config.toml
loss = "softmax"
encoder_inner_norm = false
encoder_positions = "rope"
Rows from block 5 of the audio encoder of a small contrastive audio-text model, named by matrix and row number. Rows with one number belong to one neuron. Each number is 500 + 25 x the weight over its row's rms, rounded and kept within 0 to 999. All counts start at 0. Numbers have three digits each.
After each neuron's rows are labels from the 100 clips, of 14848, where the neuron reaches its highest value: "strongest on" is what is common among them. Only what is clearly more common there than usual is listed. The data: babble in 24 made-up languages, each with its own sounds, syllables and stress or tones, from a formant synthesiser.
# fc1: MLP up (encoder.blocks.5.mlp.fc1.weight, 640x160), inputs 0-159
# fc2: MLP down (encoder.blocks.5.mlp.fc2.weight, 160x640, transposed), outputs 0-159

fc1.84:512516515467483513515528543562529458512482474484422508555439490536495478526505455492489528477503507528530503490531503467483497496533531492532504436514505494501534512472472481473475500521496513519472469492475506558490510479527476515494471530484500485498518522542470475488490465511496520490474495519494491538534515514527472546496478528498503485509497474512486480542513479510519477547475540533480453523485545486535480506509502521495513497525510485466485505473527538504503495500470481
fc2.84:535491507546548498503457533572496511490494512511546465511496503532502522508517509490546510439478498497493444498466476505496549512493445479456491451518510502528481509511511526478478479442476506501474487494533509509464482481495507475521513554504502517525545506485496502487524516492483491530468508453501494529495488464490464472505500547501500467512519517514517491483496511489519496469483521491515506565461452495466547521493506453525504511540487493497508480515487470510531469495491505
strongest on: clipping

fc1.492:520523518507497497475472541503533520507527459518500516498531446519473511474525524483481535528525422502523511478481530456496494493498512508546500511530480550525478457497485464498449523496505444526472484515513489481538507528480512509479506519496500501488492543489506478457530471512509534547503469481506511478508493498463537464507454474483482511492497523512534501523481483534516524484525508450544543504475534493514486465519512537539527463517500503475524506482493481492469512514512451
fc2.492:471505449487538541500488502448448504535480490487533526491504495497543514488476503483503483542478502514474499479518504499527511510483496517497508514477525491492486489520512478524569466500514507517519518485478506521514452530476542493482491466521471530450483492516508464539487502519498484472515520532499482515486521503494529495531480495521502525508498482483437515452499510486436498487498492531511498487527454500513478450492511541506478507487461464494511589549542490520501494487508549
strongest on: white noise; /ɔɪ/

fc1.185:515509488527484528514508477541511513512500479522520492488489467523510504474485566510493522514468474480469496515459512448491477510477516496538439536493505530558499471476493500504516506461477490494458495523571485533520479499487487551562484534517487519478491531490519470523485470536478503510458470468499454514480471498515487470470507489448469513508459504497478522509506463508496482499491484489505477482502496514496486490498498511525502520488502536434515515539507507494498569483522456
fc2.185:495481498453531476521482517425472516524476477473510503491528518440483522506519467512500471534495516541495522469497488531507500482478472520484513532470487482458489498531514468483541482518535531518528503493443463487508485531500498482504522470501483496461468459459501483477507489490518518475517510538491492503528510511495494508530538505534529489490543495502452478451502539513445521503504506518494515510532468528537502485516529514471499466486472465538498565543509514491502471516506529
strongest on: /ç/; /ɔɪ/

fc1.278:470493507509493468501504462501533526502469509481514510461485504520506508478460547538480501513503495508474481521469515478538447490473545507516470510514504555503553533526488504523519490495513451515505529535541488486525468515471489539545498459497483526493517497450511474543503445512504485512520463471519510494511499487491503499488475476470466538516454511488501506484524478516531469505531461527495488503488493477487493500479519525513482502502515496445518534530558484527510577471529514
fc2.278:499463462491535496499475518433432496528475457511518481508511511478492510533517470493488478515466505533490508492532491532493541495484497493480533475461497484476470504509510518493553492515515563516512494459472491492514487515510540494490530474506503511458511477502480473472522484510497505496491516555504472535519498507509503509501508509530527482521558497526437510446510532513438504501486520498485500535496462547519520458508495470472508495506467479507500565530517516518490481510469533
strongest on: /s/

fc1.510:494496468546514490525471469540508473489445453535512496529480519527524493500529495470488430507487494544523513521499513514536523429506489506468506479467520444502480493537529480489556478485515497488516511484533510535472489504490500483450506509556511525495488502521499496486497535501521434467499525523499454534475521492527484522514497510529525496529536478480469510502461505481478493507527528517547502492493506522472507515541488463473540480509485486531487501475500523483495476506483531
fc2.510:515506555494443500505520498557551495472525510509451490521460502511479513494513473509510540465527491488515485538479492489471476496513470500500486491525503496522532519486493508471433550508496470480479486524521502523497535464515446502514503520490542452557505503473503542490490496499479519538491486461501495486509487495496495532462513503459493470501484498480568502521482498480558508526502490473498493495481544502514487553486497511498524522515536531490483438503488512480508509499488439
strongest on: /ɔɪ/

fc1.345:515495500522471492470488455501474521502511471534559507489531499497507496466503524519534478510504532465512466499484476518485515467498479513478519553489474513477455532531513503502511487486482476497500507490521552489480488564486487454464534533531511490483535472495500520486487537505496465516503528468497483484493465471517501489520496504497476514514581534478496514449492542492491470469513498500526547456500471520460465502536501502496538500444471541508546513503474520488518469495522476
fc2.345:481451497461464485515542474513523487479496484506478479507496487458462499505506471517458521488538513507500569506519500491480458494541516489532505523521487521489509513501500521460439535569503468499500483532488510476504543506497471503518502466484528479521469487478506542444480478468488506491514483491513515467533510491506511521502504480474488487457493503492559506514502517487547514560493487481467502490474541484510505524499475478467512511485561500486490431457486526490484503499525477
strongest on: muffled (low-pass)

fc1.358:504479495533484503456482485527542496538522519551509515474487478481512492454498549473453519460495494480468486461458538458474493501491524509541439472519489525511495490476473529526479527484491476495482502486544523496531509515478534533505509507494496536479486558489499469531493477534481497482501518432507457533479481511501474469489439466461475500525529474516475527468518467506475510499503463481526543497478504481492486517513476505526505488468499516455523519514478518515501507499500481
fc2.358:492512480463543523507505497431467511489478473476502525477491502476513521512499497496499487572487515509482524486519504495537509501472500503481499539483493495476468495539501467509523465520492498514547519535442485495497477528490491504497518490501439502428481490490513503524483456504511501466518498525501511482514543477492501508557501501501478527511504481509441486487498522521475502492498509513504512459521470509521460448530525558500514486469489456484501589531538505513501502508530521
strongest on: /ɔɪ/

fc1.3:497489530512464509547518498535464465481505487520495488535404505491522480502528535504475478496491524516550516529521488498492498421600496491481498506484500480506492503540523496482487486519513454483524517517508540534464509499515490497493529490504491480495519472524514549485496524502493475526506507513521463519467507497507491526524499469478499503524506527468526506495518554485473462497520503494459497513482476507521488514491478470481549530441484531500487454519496510529501493475497499
fc2.3:506477532531446510507514514545521513480503516505470481520486500503465484498513473522477521430540494501525508526477504474465495503547481484526477479531470503515534506491486518475447545488509477474470465507537525484484541509515471498519501522505554492520524499489517527476514506457512524536503486466519518498520472513514469485477478470499498450497505506497563511522479492506566487514499520486465496514475517506472522515509488490483503493490549529480503422471479533483499493497522436
strongest on: mains hum; /w/

fc1.272:516558538483480502500500530488508523481525477497488487508520470526450527492534502465503512511519467450527519506493491469518502511491478495530507505549464554491473448533449487502483501488450457525465514536547491490539483506485475485513491525501475497504523531503504475478541478502520530548475458474489545452502502475479510471504458517477482500501471499507531480512486471542534503475505545474520512493468522498470499498524508510565534469490497512491504507494480463486538508495522474
fc2.272:476524458490545523494501494476468505525491492493530533474513500512540500475457514490522489552465502494456510482503509501535500505467524521500499507466533501489461499512501475544570467501518502529513541503488499524508451518473531505483478499503457533451480513512502461535485505520482480467498515508500479502479524509491516489535490502513494566490498489492443500450508499493441501490481491515516495455524482486498470464500518535522490512484470489508508569544543489514508534483533545
strongest on: white noise

fc1.202:484512520550504486461495487475474497516491490531533491492554538510499510492511504529531471455501568485493470480490489537485529510508486513476567507494478490517494532480497533540507491485460521477499491468513512526477525500521480498499519498474541494520512484532462522472522509492469474554471479474490492452529493495513463500502512528533501485515517530522492538427457517494490482467505502525502504534447458504483430514510511495497512496474495541523545476510472492496512473473501523
fc2.202:502472502524482491492556496548549488490523490515496497547494479502465489505514533517469532478507512491517510494497507477477487488532516511537502477507490505522521509461468505505450534536518480477496483518515520500523485477483480491514486521477519466498503523507490487451522536485497501531500483461502502487486468526489495539465496489467491479509495507497560499545527492511538481536511507461507508492465552492503525542511460516469519501467543506479496411417473536511458493486525473
strongest on: muffled (low-pass)

fc1.166:503554535521493485505472531500528496466509482522490506493520475531454521472542532453478522522526454491527500468495505498511507485471485495526485521535468528496463449528482480509465516496456454490497493478537529471510490502494483517488514548490498528508517538509518474487508501518524542529481459453488545469467485480495520472508461516478505501502502489540528491516482480526489518440520545464531530501456498503489488476531480521555552455498483499476507508498474499494523502492524479
fc2.166:488515455489538522498501500478461496529485492489537531494527498515532488486461517486528505560467504492467500479507506495536503513481514523496491513470527491479467492509513476546570471507505506510513539499484508511503454524484529502499473496502448539457482508515499457534478503518483479457498518508496483500486527498496523487541473497509497551484507494493444508453531506495431492488489490528513503460530474490505466457496510544521488512482464485497505577537533488508501532485520543
strongest on: white noise; pink noise

fc1.68:544529536509508509502461503537512532490515481505526464480489478522486507469492533493498505497497480469509475510489499481501483476439498496530492507529477593532496496486478479492501501507489473528420471534531460460522476522495471521542516509524495494478530501448507506497516483518506506512497444484488485475508501484482546455503479522456476522525491530507528478536510495532552513510520498450543543486484532492511473491524501485536520473475514513474499537504504493510505508522542500
fc2.68:483499462468537506501481493450467513524481457491529530482511497481537511491485498474492465553484513512477536459505505506517504491480524499488524502449524483487489506519511467501540474490521523511541530510455481514527465520476515488476511467511460512458478489488498483522477487495506483464513530528489486506505540512498522492542500498527497544516526479489452516483519527498432506484493495524517506474546458490515478434504531546479500504461483477497492568551539506511491499502516539
strongest on: /ç/; /ɔɪ/

fc1.255:502492509490497535554504540565502474461460501521454487557420486569520465507518513492557473520482492522513487528494477476507497492592512491481479485519509505487476446524512486503505506468499490488477491506496512553486516469494494483506497564485491481485507508554550499484488505486511491510494489481505513530469533504530469508525482497513510497488475488501507485526504513494508460504512540500471443508494505513505500503514477529513511508525510508531493490516496485486554516492533486
fc2.255:532499532521464501505495537564552499491478502520492464523463483552453511495501491480512515494526478518509474514451516485463504514528449468521470479536459510526511486512482512492466505471495491492466492503566507486488502476503478497529508575505513509529528512473517524480543484475505514517469465449483485506491493502494456486499475497500524481508469499523525506482536461517551481497497544520482502532482538510493539512502488487519518474509559526495510476500468495498510499514531452
strongest on: clipping; mains hum

fc1.227:523560524508459490509483525471503524478513452489486480481524480513466559483525513447491513513535452469506532498505517470492511518481490485509481504548471552498487470526464504517483554489489458508493499523538501466521484485491500549519509520528496507508493506474520502462529474506512540537485470473486547460514485484468549446500458478477486523489469484535520499535530454507510501482516513479518536500471547523504501483484497500553524486503506518489503521504501467501505530497528477
fc2.227:482494458490551514492502500469466494538481487500533535481523503493528501501466516491520493545453504504465502464508497508530501514486518524493513506464530485486465502505511493522544453505501515514518522497463493515506467525490540510484490470490459526453481490518495464523485497527493471473515535542492483506482518520517523498533493504526491548500516493487429503468512520493441502475489490527504490474535457495505480444497530531507471515480459465506510566553531484521497520497505565
strongest on: white noise

fc1.475:475465485487511508522523533471512480496516509475481464495480491497517508515476467476500517508531502472487512484497509504483496507574499505536449520519514521483568510509532536491469500486500508491482448521471504524525528473491491506534479484467492511518494474501486458489490454514540535491517485530485513492557527513478485508485541510492507516468513503473492486544517511528526532537481537502451459492495495487590484499518492529476433511534535475498510546505509526485509521519492471
fc2.475:501449492518508505485481549503488486485473506534563472504507503528495503566527485507526486485477500508504470485483478508449547517510458489463511455507465473491452522524504541472515484461467550489484464454520486508476501502506529494493545496509521536479523487490488476487531510481508518526476502498473501553517478484508471484501529510530525464510538509519479490467488523515511496474504507466503507542466454524489540484517503414498520469524496500501515543491491501508507480510488537
strongest on: clipping; white noise

fc1.605:519479510503520465496501467452444466506527492500523490493534536464488522547535474534485495476499523551497524517539486550494501484505467491479539518477503460481483495502511518483513481512506527490552484497483508509476542476539483468483536498498528493528497438477492547514507530500522504512478506558504497507506479486542471563488547530510507476476512523479522491497472519497461476517507484496481478517490455509500522542481496451475506494508464509535491455511472508495495473493444505
fc2.605:506497527520473495506526485562560502464536537500468494516495494508468473477506519517481532450531499481529509520498526491489487489531510501520490491539491511518565491467483514491454540511504466476485500520517522496495549469514481498518487518478527470553506519507505527480496504486506504530505489468514525474515479500506492528456498491458487484494483505502579498558490474493545507528506493484493492491497552493481501531485482482505500496505535525498502414449464499475496489491497449
strongest on: voice: child-like voice; /aʊ/

fc1.328:492521493511485496485492487537540523507490470486520503481455481491506523489502568498483549523532473463493470505475500433468459520511500504528446501522506556559487499489466510521512519480481501476450478530509496496530499473504498542536495524505459510526491511483528466501482493528470450472469489469490472514508488499499493499480511470429472517531465490502491502519527478493490505502474499497526483475480526487485484515498515494543486530501526501418495507557514502530505525512501489
fc2.328:486470478458538491499483527455455516517471457485530508488522499467487516524490462493520466538480503524485503450509478516493518500483494515493518518475495481498476511547509486516536451523513547539534483473463479475506471516475528488490518485512471513440479467488474479496518497502514508467513496538494480530512512539498512496544505508542520511511536503495453487469505521493466506476490519505502505495525442512534502463539513508476507483488462442519488584523527500501499474515503543
strongest on: /ç/; /ɔɪ/

fc1.74:438493483473465480493503482462520515493485525498450531512461493492496515489490541527501529509544502492389541505492534499513447561498503533531508520513525490475510520506506495469495504508467490511508556523541490508488519530478527567522499469500503499491505518496511490564475487490471484470517517505518544488519504488517492513511476486484515530458493498472528508472515519491511467501454501516488506494513504476492524464487528515456501530497520486495531503526512467487509505459506472
fc2.74:492465473519540492493476530482474493519467458526523475498529490487491506537511479486515491490452487512490457483497477504455557509473502499484538438496494513495490489515474526494544479450484534520491482453516484497500470515494525506485530489494493512470555504509492462477524517496491517496501494519454454561501504530512479491505502517538511461512534526509452494466545514517472499494474533491500509559469456507494533459525468452489498491510462469500524536512499512528514484506495537
strongest on: white noise

fc1.250:514489508514447525501481508543508495526494509525511525481497490498505482465484578498478530509508472499501493476454543435505477526510517509524424514518518543531532492472519566501456491500475490501502515524554509516511509491494515521534486545446501535525505548516536477527479512529466496514476526471487472504453497517499475490477494455495509516489464492519468544491508499499509538453517472503510470498524519481477476481474504534511489498488497511463525509509530489504486528506490480
fc2.250:480478475488532503503483524435459505548473488497526481477521501484492516511514493499517480545487487510489484464499487496527513520481497519491498515474485496481480472521513505511576454490489541519495506473479466486503487553503522495494520489510480536436505493510484470500524488509527498495493512528478477526500501502503511477539486505496502505518535494525410509453492500517445488489494523505489503522501461514518492483530509514506483481507469474512522614567509477507498511504504530
strongest on: /ç/; /ɔɪ/

fc1.513:510494503479554465464511468473515513490492494477539493458589564461478504538517483507500504483487540485505509502492478536489515502442481499489528546509499482472492542483459515495514469474478532469511507495500470464492503581510473472503527499530489523519504484454453529524509499475549503484498495516480473472517498481528503488482521554526525506468524534482502495479484519514484517476465477505520516513490455516484493468497501482517489512500516479536505480499485500480540468505476513
fc2.513:493487519521481472480542453543571500477542515513473505509515511484501484469482503514489547464508496481491518530500506520494494501489536510556507479508500508529524506431472508485449538521496459490467515525549534502539527452514487501498486496496528446533502526523483508463476522511499491533503480490512512494526464515509509518466507509471483491497490509499547512554531479501537502518499468493506477483488552497501498540490475477485510508504509517491513435432461520482494509481491485
strongest on: quiet level; muffled (low-pass); /ɑ/; /ŋ/

fc1.146:509504477558447509488470499536513489528506500540486512496503479502512464464480537493478540495485469473492472480468548471494487517506533504535429488496501541532513480446494530497448520499498495484473520516580504501530523497501497510517514555464502517508504557493498463521504508543478497508490508443494472523468493520530493495480472448473485515520507510525511532482499483508509482480508492488538481490528536509487461474465501512532505496466493516461538501522497530492475507496501470
fc2.146:495515471477544503509495512447473503511486469458510531474512503447493508497492504495501482567498505509495516490501508497539484479488513515494491553466486495495473500534500457504542445518522517522530538502457478480511459521479512504510479481490462500447466505471505481520506501496515502464504485514502491502506527509500492493564481497495490544505530500507428508454489505524456508497496490514490509457529488497524465470532534544479487489470489457507495571544516491511523509513539538
strongest on: /ɔɪ/

fc1.583:520534505503476516493457521481503546457488503499475498456527480520470518493492533473504512533526472493500521521510492450556511520488519497498517490535473536511493481527490484501489482525536473534468485520511500463536472501481492510546471476496454494487500517489486487469516465484523517537500472460496533451504514490476551510544469505464483514488449488530529479518481477519527511489513511498500503469502514495479497482539522513551509466536512515463530515487527408502492530526531499
fc2.583:480509470497550494488504502473458490551483481505545524496513501489530508498481507496499493541456501510460477480498502516520515513478523522501509487456513484497444507510503480510565473488509528511523532473495499526522463522486539508489497480504489530447493499510502461546491511520495476487493524511513489524495519504500504494527486506528489535514521505485435508440523512500423477488495505520513497471535443494495492458511526516516501517470463471494509589558518494526511502498515535
strongest on: /ç/; white noise

fc1.15:502530512498488513506435550525507532468487478522497497476531480547471513498500516476509515526491486469505496514495499466529517520441502505526461493527483537483518453490479479470480478513513463524455509511523488449508502510508488502540525499492492485491493511464498486479542453493518511533480457434499526467537498518494516476501450477459480496509463501505568497525485492517556506490516508470516507492472544522494473486520510485522497484510500504490511528491531475473488520525554444
fc2.15:490497455477530500515491510463459494537488451489514532483506505473530491483485505483488468570487501508488506472507517507519508497485514496501507495473514492478465502523502466517563473511528517518523527503459488504523464518472527490475492484504468525445482486490501478537485500521499498474507519531495489494501524516498522497539502497532501547497523480499429512454505498496435507506498487523511511465559468504532463442503518544501500502475470470504499578553532508514494503495522534
strongest on: mains hum

fc1.533:525490483488455464524554505524509486478499462515478508550452514488525456539499475501506512498471521523451484515502486530527489496516456494503472492511506501478484529470529498541479506489491495482476517485537570562489502451531491523481512511500503465493519484464441521500485464463509493481495504516512501533519537509483498527478503519487505513500505514477497501478517518517490482513496505459424480510505502500573507532474480496504523513502521525494494482522503558546520483457481472
fc2.533:509463516537467492478512509543525495504491543531474476498489487524505497488533496511517516431531502467518455489473508496449518517512480501504488456522497502505529517481482562482463534481468506474474464502535523493477535485498506496504504523500531502517522512538478499494510530477504507566481525462522515515495462478526461486459517484501517448501508517508539517492488509510548487509504522490478502517459530493481539555502482444480494490537503541505502456475464522478513488492502447
strongest on: mains hum; /z/; /ts/

fc1.137:472521507519505471480509485497496463515528517503521492518529539477493478513526476536525494489488533526501440515537475556504524462477486486497513503455508449497492510507524520501524482496503550452553484476477509512468536449537492442481534496523525491531496461510477538521520527487485484494501516532499480539502492473520454536509570514548511469511539518507514492490485528482455506524479499480492485517496462508485513500475510462493495497532500488552475472493473493473498481487461503
fc2.137:514497537523486513490515484564552499469530542507473498511492484508478482476506526519489518446519494481529492524494536496486475496533493493529489490517491507526540488470483515501449529514514471473481495511533519496509546463519489505501491515494521471544499515519498539489496506491504501537497500460518513488499465496515490518440497489461475466508476500494576507575503483495557489527504501482502492491481546475476511549496480486506505504499530525482494418441469492489496501497503460
strongest on: voice: child-like voice; /aʊ/; muffled (low-pass); /a/

fc1.570:525556549501487497487469507499507524474499515506523447474518487524457527490517516493518501517500460480521484511486498463518511512463494485532491500548469537489483474520456476473469510490493460512436521514541507458512483485487451525516508532505498498501522503495507471488540480502529523550491464461470505478483519471469521471497459497458485505517481527501562475507486482521520487475538529458496520477476528500496484488510489511559530479489483509479507516494497436508531501495547476
fc2.570:476505451486541510488500490459469501541487483497528538486523500482542508483473512484494490560464502508470508467525506502523514511482529517481510496460535496488478511513509475528545475508517511525518550481471512506516459514472520507494491486504457532462493508493512468548471501514498464464506528521502478501486531513512516490536478500506484559512517489489456514458539506496435491495479496525505503470538480484522473459506526548504498510475472473498511572553534486528502521490501546
strongest on: white noise

fc1.290:520497483477556462475490463491486509494508484499536488471563544475492484505499494493518485490496527484512478513463496533495525506450484490482510596504491505508461516496482503535497479475446498493502527498508472476480497595483491469505530466513494488502498486434471510492503508492528499520532505492484471469527479489495501486526554532490495522484517497491467523463487524499496522467483478524510566492480464500455506474510503509491503492480481538503549495500507512493530480527522513
fc2.290:502477489472473450484547439493544484486521478523475513511505523474483500515508471511472535524527538504518577513525485515513477468513525520498503538502487510490483532454518487452448533551488490492462496506484473509510513477510481495474493446513536465511464488501496518470496501491506489510523479525518499497531478534521508537482550523481470516498534496483503497535535492485509529517494481485482505503502535498510497520504483474442520493475523504509496418461467540507480482499480525
strongest on: muffled (low-pass)

fc1.507:488505502481462518530479518501515517485498486505476493489525446529491534487491485472500534540532476456502526519480520467494499494495530486515451508535480562485510477514469480509484518530514458535458508547545493443544502490508501481511482509464480519482494543491558474487491500498501538540506478442505505459491470489486512493492467478436504516511462511525519482497520463501516535463524489481515502494510549502517474491500480518519525502491508510456517517511505470495496504516519424
fc2.507:474486454502542491488491528459463499534490473515542528502510499500529504527497499506516483541461510506466478474513496505544542515482503504497511477461538477495453515501519493496552473475484529496529518473482500523501468514469539502501499486513489529456503487497502463525504516523497474480498519519509473536497516527506486494546494506528510540525525488488426517458494510497445490490490511522504506500554444494499499436503523511518497504489466466511512582549538506514499500498492535
strongest on: /s/

fc1.547:484530512497483494524499540522516493486484479488453474515475553503482535505494494424493518483521433495522529499493505495486524466482511499499530482520482509475542517473493526482452511521499499534472479485491513546507511553505481511487527523497501473497514518507430484494530426482492503518498494505494477495591512513451512488490484541518514498514467501536523495468505462498530507516481554506490478530497517504526478497532491505524498463481530485473479504486525550517507488485517489
fc2.547:503464453514549499469518458564528491499507499506518484530514514532545503475487508495556504490452505478446451495448480514485526498495486492485513449486540502496452512474503521487493506470478493480477526485515540545491471527480497485498507531515501484477545502515508481492472511499457442519486534459518467529500504476516475479510493551513459533518512531479512518461524523464481492487481475522523494514493479502474502520487492499492505532506461515479540530510494511489542510467542508
strongest on: clipping

fc1.490:482490487470525487508505498507492493509493527505498486495491500514545495475469542487479514503466507509511497464477504467524480482544520523543514519506545539516530522480516531502472525503510495519490471500506494522520451569484507572552509513457456513475487504486500416526460506485476484472481501465512491481466482506463527476498495498478460531525454481497483498532488485513538502493485469504521462503490500465514494495483496518522461551513536515488484553494540498487466549486517511
fc2.490:503461491493531493520476527438432495524474441496500473508507493486485511544522461493502482506472489517516501493533468508471525505490487480475519466478485483477461501515509506488547494481516559510513470445485477485494500529510520481485520495517500493468531475505492473482520505493514527502486494549479462545514484519517487498505517515544548460516551502526463494466507519517454493492504523496495512564498464539533526462536497478496499474495469471509501554535498531501492467499480525
strongest on: quiet level

fc1.35:495518526493466508490475510479516540481499481503498476465505443506481538480534533464481521496531455473539505487501506464515500502483486472514505527531474541513455501534475499507496515506506442528462506511532480468501500509472494508511501513484485496493526528474518491457514450487523504535495470472507535460521509480473520444512447485458495523502487527510543496493495454532525462476523515481521542493473537483495492493519514519561533474478511521456529515467495458494523510505527459
fc2.35:481513463486537520494494504446453509530476486493530536486506505487551508497482511493510481556482507507476510470499500505534510495483517506490502526462536492488475500519517476529569464506499500508521520496470498512506463536479528497484487486511462522446477498515505483536491505530482464469507533517503493504486519508503527482535493501530497542509512482486434521461488511491440497481501491528512500467531477498518460450507518541515481508498467472503510586547529499521504511481519553
strongest on: mains hum; white noise

fc1.405:518496492539526483459477497490472506503492490532568494495541510501506501471509494517514487484486514465516462483493459526496502492489480497482517564504475505498482498515498486492486475483484501476496497488529508494500523522498506476491550478519483463473511488482494525492485560491498491539519532461478448480494465464509470485534513519494462521537576520498484532445480547494477501477492496517538558475507479502439486525510474478504540496485483562525551487495481515478522476501525471
fc2.405:503489521472459478510521475553562484461502489490473508487493485492467501524501504520446500490532505499533561513516504487503480491537518506504508507505493509501505491482497503445421525551505457500498491535498504468502525473502490489491490491483534449519473480470511520459501486496510523492521479513509517484524502508506499531492496477459486476495490487481551494544504512496548492535511492480473496504480559495503509519509488502465527491500563492488486413427494537512482496504502487
strongest on: mains hum

fc1.426:492482521490502502517544523493497473511489446436455476520506543524485518508489474489510495517531461514497485501487499521483500520500516466508498483504508502504542509456479538495502518517488525522462480494485471540502481505484453519506484520484505540506477508491447495495505424507487530484495467497477490456535495504464518543456529518504515532497458493522470484522490476499528554533476510521475450494486534522575469506478499492456451500505503481461513509463506527496484537482489495
fc2.426:537473493543558501498499512523496504491512505531538456505513498526512519527524520506559507427437481486516425495483503529498529498506470492463487452515487485508506494487496539489490490456466536481478484466522499505493486509502522479494523510503500536523527508514476475475521532502484499537462527476504482539504459493514487478474535540505520447529500509505480496489527494500479499466492517476508514526485453500493532510489501430515500506537484499510517522513463490520517462504450534
strongest on: clipping; white noise

fc1.521:490495490489529467472541491479514489496518506491502475521554545477493504503548501524518484475516524532483461497500514536512516489477503499492552454504509432483518514475504497525504487494505512479524509468492542563481515431546482480492514514519534484521498454514445514527505528466467486493465482519504484527498511517531474537473555559540516475491501512488491480474501501473436470518484521517484461502506475530494508496480501483486507487532499497531499478482488481519505463493464526
fc2.521:509486516554483513483529494569557486490540526502473487508492483504492461474497527517479529435504496473523469504495521496482494502514512503534492466520505502521529508473490513515452536493502479483490481501531523495489534461524494509504482534488518483545531528510496515479504526503496521525496489459527504480502470506506499504443486494463503446514486512492573504550500479508547486520482495474513484495485542493466506540490471483511513508510506542494501415433480506486496500494487469
strongest on: voice: child-like voice; /aʊ/; muffled (low-pass); /a/

fc1.474:489525506489489528508484541482480557492468508484473513484508489533475554482494505502496535521524463479500503502493497453502492510501531496530516500540490559517500453518503499529502487491513467537461487530495479497526484478504515504549464440507475514498475538516542485497527464480511549533526485477514555467485472499473521495518478521481501498501465500498514480525480463501528515519492508517492533486512503465473464478499492531530491498533540474498497504510518424504541537527553458
fc2.474:471484473512539488481491520463482470537489480524558522494513498504528497530494508503520471528442509516463479483492512488510513530498489506497504457453536462485468498510519502490548495498479533503525523456490510530507475499476536508480500510492506533473500501485489454544503535520485499496486525517500461539506523524493484491514491498525512518526530500484456514439523511491431483495492488510515497498525452493480532440508538511514510502468460451484516564560513500520513479494499539
strongest on: /ç/

fc1.143:526532509535546506492458500504487584520467470527575488470522448488490505459480512506492447492517477499501487474494509478523503543463515503505490544491488530548476495529489493553541480478498476518489514471498489511499503506484505490508505486525517529472524499500484477513508531489505493527505493475471470470437495493514505460529461491500509491504537487508479544456497503515482478465536519535519522492490493512450497508524499472526538470480485513505541506529492516499499489511544549
fc2.143:468549537443465465486487510478535482476511515481464534510458504483495514533498464515494514552509514520504518473515485493537474488490525518479494529495544473479535550480515504488470510550484487523536492527436460509520490503474500516501496484494508456505443480525499504488488490504485520471523487540466509508529515513480539538521548494493508507499499452496499469518505508476507498517490480492492486505528508467484537470479529543458531508522532425510468533494536484513495499487480499
strongest on: /s/

fc1.178:521533503513471519525476519530481545503466475509510485473498470508483518463502509477471497495513466481519494504493508457512489512492513490520494502537470545524466484514458474502500567488492435540459518525510477492525503488473487506488513503519481518497491542508508491488529517504528482530528452470484478473490511489474539436504450460485486523535480472510498538489542474519508530482544523499501534496488507489496454494534523523533543469453501505476539502514502494502482537555539501
fc2.178:483513460464527485497479475483479502533498493482511530502485505491523523535486479507511505582474516509463514467525486496543510493488506522477489526457537485468497513501520484505522472521498514526539510513452458521513447515464526503478507481487452498487470473529515496529493477502490478465521524537492506500496552507492518498535519512506472552489496484478476492469487528477468490484506475512481481472533470485495482482492547549471519529509476445521482562561540487512496530500496524
strongest on: /ç/

fc1.154:473485480532487493468497501523497530512495522525503557482481464472524489462461580521441510510516478478477529473470559456488466528529511502534493498498521500504537496451511478512485515489518447475513497499518485499547493541491533564501482492468488492491512543538510467518486514490452509513567516483520494517481469522501502472494440468520519504491499504480479536487476486494498496491478480514515519500539535474516480480484494515498466505486502475456525496518481515515488510508526507
fc2.154:491513481487528516507475523420447501529452463492515512484525492497521524529496498494512477555465498515471513494522495512508524514474491504477513533477496514465462498510506490519574461493507526518515485482471454489524458553488506511488496487509474518454509495511487464515517493528515515473510485546475487506499504484491508474540485507544505505504526500505426493451513500512469511469497513503508505517480462521512502438522519500513484480507455465514492565536514490508502491526491553
strongest on: /ɔɪ/